From a checkpoint of a small image captioner.
Model: encoder arch resnext, encoder activation silu, encoder depths [2, 2, 3, 2], encoder widths [128, 256, 512, 1024], decoder norm layernorm, decoder activation reglu.
Rows from block 5 of the image encoder of a small image captioner, named by matrix and row number. Rows with one number belong to one channel. Each number is 128 + 24 x the weight over its row's rms, rounded and kept within 0 to 255. All counts start at 0. Numbers have three digits each. After the name is the row's rms in percent of the matrix's.
After each channel's rows are labels from the 100 images, of 14976, where the channel reaches its highest value: "strongest on" is what is common among them. Only what is clearly more common there than usual is listed. The data: simulated stained blood smears. In brackets: how many of the 100.
# convs1: grouped (8 groups) 3x3 conv (encoder.blocks.5.convs.1.weight, 256x32x3x3, each kernel summed), inputs within the group 0-31
# convs2: expand pointwise conv (encoder.blocks.5.convs.2.weight, 512x256x1x1, transposed), outputs 0-56

convs1.125 144:119123132150123124124138108089169135109094096166120125173112094126087136120103077106117105112133
convs2.125 102:120112106129106115150112087130143112134145110116148121124105118131141157149134118165106143103133136137150108117132093158134102127110140130143150103130128126130119130143147
strongest on: band-shaped nucleus (100)

convs1.188 097:118108117136181127107130116123115111094144160162139100161150107115140123086095136168138135134176
convs2.188 094:132116128139101117108148079124090130142141091101137142169100162120093107112128136126117160104160123112104087143136108143110080132163112123097148117068095120136126113145124
strongest on: band-shaped nucleus (100)

convs1.51 172:137120132126118149144074063133148118089140086135134111103084092125109120134155134134144131104140
convs2.51 106:145119146111136158148070120117106143121156180137129079124102111092139148102127136181115129076086102121137138132142101127116127137120118085137157159119101119130120113113065
strongest on: small spheres (70); crowded (67); two lobes with orange grains (56)

convs1.36 072:110128160107114127127122130113105118094129140124137186123153154190137082119092143105108101122139
convs2.36 099:158130131094148110143093082177109194159120114123194135160113126095134152118123099124122113111099105123116135117116158113162132113125127108113107139139067134152127132136115
strongest on: band-shaped nucleus (96)

convs1.228 103:158102135093088106128107143153098119159080162116129147135116104134160152139161125110107095149146
convs2.228 103:130120130158128163123156122109148143066083140140128103132105132129127139141168149163163134109108097113108172121116121108148127131155133114114147193111140084093111106104143
strongest on: small spheres (100); crowded (69)

convs1.113 085:114097108113133103130165101108069140143174106140104163148126117162126142141144147091136112125100
convs2.113 108:141137149127105119120137095132107126158113098133091141131129140087131134129090082119132132157124109074137157140141125097116084097112116125109183114160078163114116094172128
strongest on: band-shaped nucleus (100)

convs1.187 107:093116161125149124168135107149089125187124126126112127126115103176106126134125104120112098156089
convs2.187 099:138121119109046125062127108081105154114123100088152107158145101102116096074146120136137126156120129122155100130115112146121161131140115133101127138143111124134087100119156
strongest on: band-shaped nucleus (81)

convs1.33 090:119104148125093149140109096115177106107115124149131152091106108154108094127170157115133111087114
convs2.33 090:144144121122131159114099108170106094070130161145158148101089116160141103112136116108121155138086124107121112101129160135149141126162111153106132121108131129115136124079128
strongest on: two lobes with orange grains (100)

convs1.209 165:103122115120184165098126139135125127140104106154122117115110119127193124184117141114112133112097
convs2.209 097:151165122130132145131120128119137132149106102125121115202089109129154132129129078098125165135179067117154125145102144093164118132126119135140133147122131144155153109103128
strongest on: dark grains (100)

convs1.205 076:106122083123111125140137102167112112127099111101157119128115131127119140096099047108112132138122
convs2.205 111:181115104146157132128101110140110127159152119119147127142106144139121152124157110124142133147125119150161146120151125128129134130125134147157124145150127125091119089096131
strongest on: teardrops (100)

convs1.153 107:093086142092118128104109136106110107061079121109139119123104132112120113109138093122125146131158
convs2.153 102:134124128140169167120162140143130108161117139114145138179157133168115120131127130089083138142141157155101130152125108093138120104145120097118116105162144145111095087155109
strongest on: kidney-shaped nucleus (100)

convs1.244 133:142097075082137121093125136136110082140108134123126151114145099135152128118101127139112088091093
convs2.244 093:094107119148106131140137105132136139112131154099117157116148164134120150136142091176106118167113152153158174098137150110122070123129133123085147170118151107164164109101135
strongest on: small spheres (100); crowded (70); dark grains (33)

convs1.105 091:143141103180163113136145135137127093133115129111122110110150128177113113127117179140189125124105
convs2.105 106:128102142188155127137149100174168168165143119102146156107098110105123162117123128140126114171140150156141140108159133124137145155113100130129143126146106131143118105122123
strongest on: two lobes with orange grains (100)

convs1.103 115:122114109109130140144130093103109120158151128123084117109187140089141104114164102125082135139105
convs2.103 104:140142159134162165112121133146089149133183137121110160148109139113133148103134141091158132135135122155101151098117163153099128131125118146093108127093117121091119146123124
strongest on: ovals (100)

convs1.7 145:165112109144103144095107113134114176124174127128174127124112124111135148093111134113110109184118
convs2.7 101:120123093152132115100123127124164105137146142153137128127122117111152098147195156142127148088111143144129101135142173120110141124134146124141123127112102115179116119121100
strongest on: small spheres (100); crowded (67); no large cell (34)

convs1.45 091:125126133155074134136181134169110130174164176134122135102114139139161134121137122121111151111147
convs2.45 099:112101144109117126146076137181126098132111121093094135112144107145148116111115142114121132069153137120162154113123092143128104145149116103162172123108094098091119092130098
strongest on: two lobes with orange grains (100); target cells (33)

convs1.16 088:104111118143090173138121161106156123142109150115136182142171118099120159131081127120113115135117
convs2.16 087:122139112086128123091158160123122129122131111079111102118148124128136087127110155071130109118147137126142135081145124149123110141121141160138128139136075066152114138124135
strongest on: kidney-shaped nucleus (100)

convs1.231 090:130113120099130163124116111154095136113181108120152125109129133151108146134152107185185110128144
convs2.231 104:124082113148115124130107138139131141136106118097113113110156117111122146191135115135105082128114140122099140123134111098106133185129097142113088129085162162109116115149128
strongest on: dark grains (100)

convs1.194 110:178121116180116114187119121116117128126145126111114152118132143122113113149088119093132097109171
convs2.194 098:134150090160176137114083143127142105123136138088098146109107122121108167100103151076119150125148115154112122153130094142141141124148119083131129142154134166118123114152101
strongest on: kidney-shaped nucleus (100)

convs1.240 101:108152157160130105139130132107128147126096105094133098113135153095132148159166168107110163150168
convs2.240 098:140103146174145152116154089139118119149125136105142106132129108161126137114131117120113199156153139136132139131119074164124111164109121185117088109087146122111118148123115
strongest on: teardrops (100)

convs1.141 066:118121109139146126109120143112170127178176095117105110114117107140177106110145129109131179112112
convs2.141 104:080112146112178122207102163195133166134140095175108133124117092132134152143128076155115097112110150161121095109121121139108152171174087145157111116116108114104164120100112
strongest on: two lobes with orange grains (100)

convs1.237 117:135108093103138080121113130157122082162103156127115153145112113120139126112095163080121114101114
convs2.237 095:128133132132096116114126121117092125135116180099144126131120119097124159136182137140124141089081118141114156129156124127156116168129127134146163132092121165117101085129152
strongest on: small spheres (100); no large cell (35)

convs1.137 094:132088161125122131099151146188162100128144105091146103138100159092132109145144119104124107125131
convs2.137 100:112107124111155123135155109137134137182135106143145137130132118156139155112111153104138115109102124125143138120114095109134116180139141115138125129136094119104145141134065
strongest on: kidney-shaped nucleus (100)

convs1.39 076:097130148110142132142109138098151121056103106133135189150131101150126115129141132158127114155106
convs2.39 104:164114099175132131154123123124157118165118115116112147074099132128131117148148136120114078115146105143175096116137097188139121160154113114100165113137100136181112164119132
strongest on: band-shaped nucleus (100)

convs1.227 064:094093172128166126103099089114141148109121116126110103113132159130079108118131143156139139117084
convs2.227 096:126096161128123109081102100110120131138094158106079139115114134099141122131157117110157159200130134080121128178118141151106133114117112108106147145149148156137073138138081
strongest on: teardrops (100)

convs1.233 099:191146127124119122127136197093132126132114098116120128135154137135159135166152082112127122139148
convs2.233 106:139107133129110117137129123106120130127085133123128154095148121095109135127138124120110110106118143122123124126127095148102122135137133102093106216162145156166109107166128
strongest on: small spheres (100); crowded (78); no large cell (35)

convs1.87 134:171122151080165111142134124111121145135100123100173151116116105101130106123113142182125145095108
convs2.87 088:161128164157088155172124129137081113107159108110132127115123141119105129114126149165077123120107137085130102124070121149084142109129107121164122145094120149122156113100136
strongest on: two lobes with orange grains (60); kidney-shaped nucleus (40)

convs1.31 102:113133179132121165142110150123163091144111113128125170111148126073134159109108119120127106093100
convs2.31 092:110122098113143112102136131110093163115134108142108117130151130172117096102073146165118104087134126122128176127109107122146112118083147113150104088120134102115111137136116
strongest on: kidney-shaped nucleus (100)

convs1.28 141:099144143118146085105120113133100100113124119121090077174110125162128104141153154131156140092135
convs2.28 097:155137116087091125126156125150150108119096151111135144105139120106139167151076161134136082075121141107122135144126109151164099135098149125165188106114118118106097110140120
strongest on: two lobes with orange grains (100)

convs1.172 128:117093129142155128111122156123110122113102182158171087105146119146128147118135137165103109105169
convs2.172 107:118086101144160111145165173145178176157117143071127123109133119104133119141118146157108137181205144099145159142126154109147101118105156108104102120127137087144088126127122
strongest on: band-shaped nucleus (100)

convs1.62 106:107136110124122141114088160101136111086130076133125082138131094132087109104126138122130094166120
convs2.62 100:131154098072116174112144125131117138097132142100139140120106114108131150122155124128156127136113159113092111148114106141155139155141140101117088112144181129157144111137098
strongest on: band-shaped nucleus (100)

convs1.241 120:087111096097122074144130092137123101137109144111123132116140098096125151141100181109124093135131
convs2.241 099:083136115113166168106146127129078092113126111152115138118099141149137118120111121084161145140117107176108138109120120148130106078120114060129130096147109131113151137103119
strongest on: dark grains (100)

convs1.232 078:102166119122122175106163126113144131140176129154176136096123112136127098136116094158148119152101
convs2.232 100:113100144129147120131098142168114138165148144136136124164116139149111114106120144098124094106124146103086114157125148152124131155135190120087142139108162124093124129132122
strongest on: dark grains (100)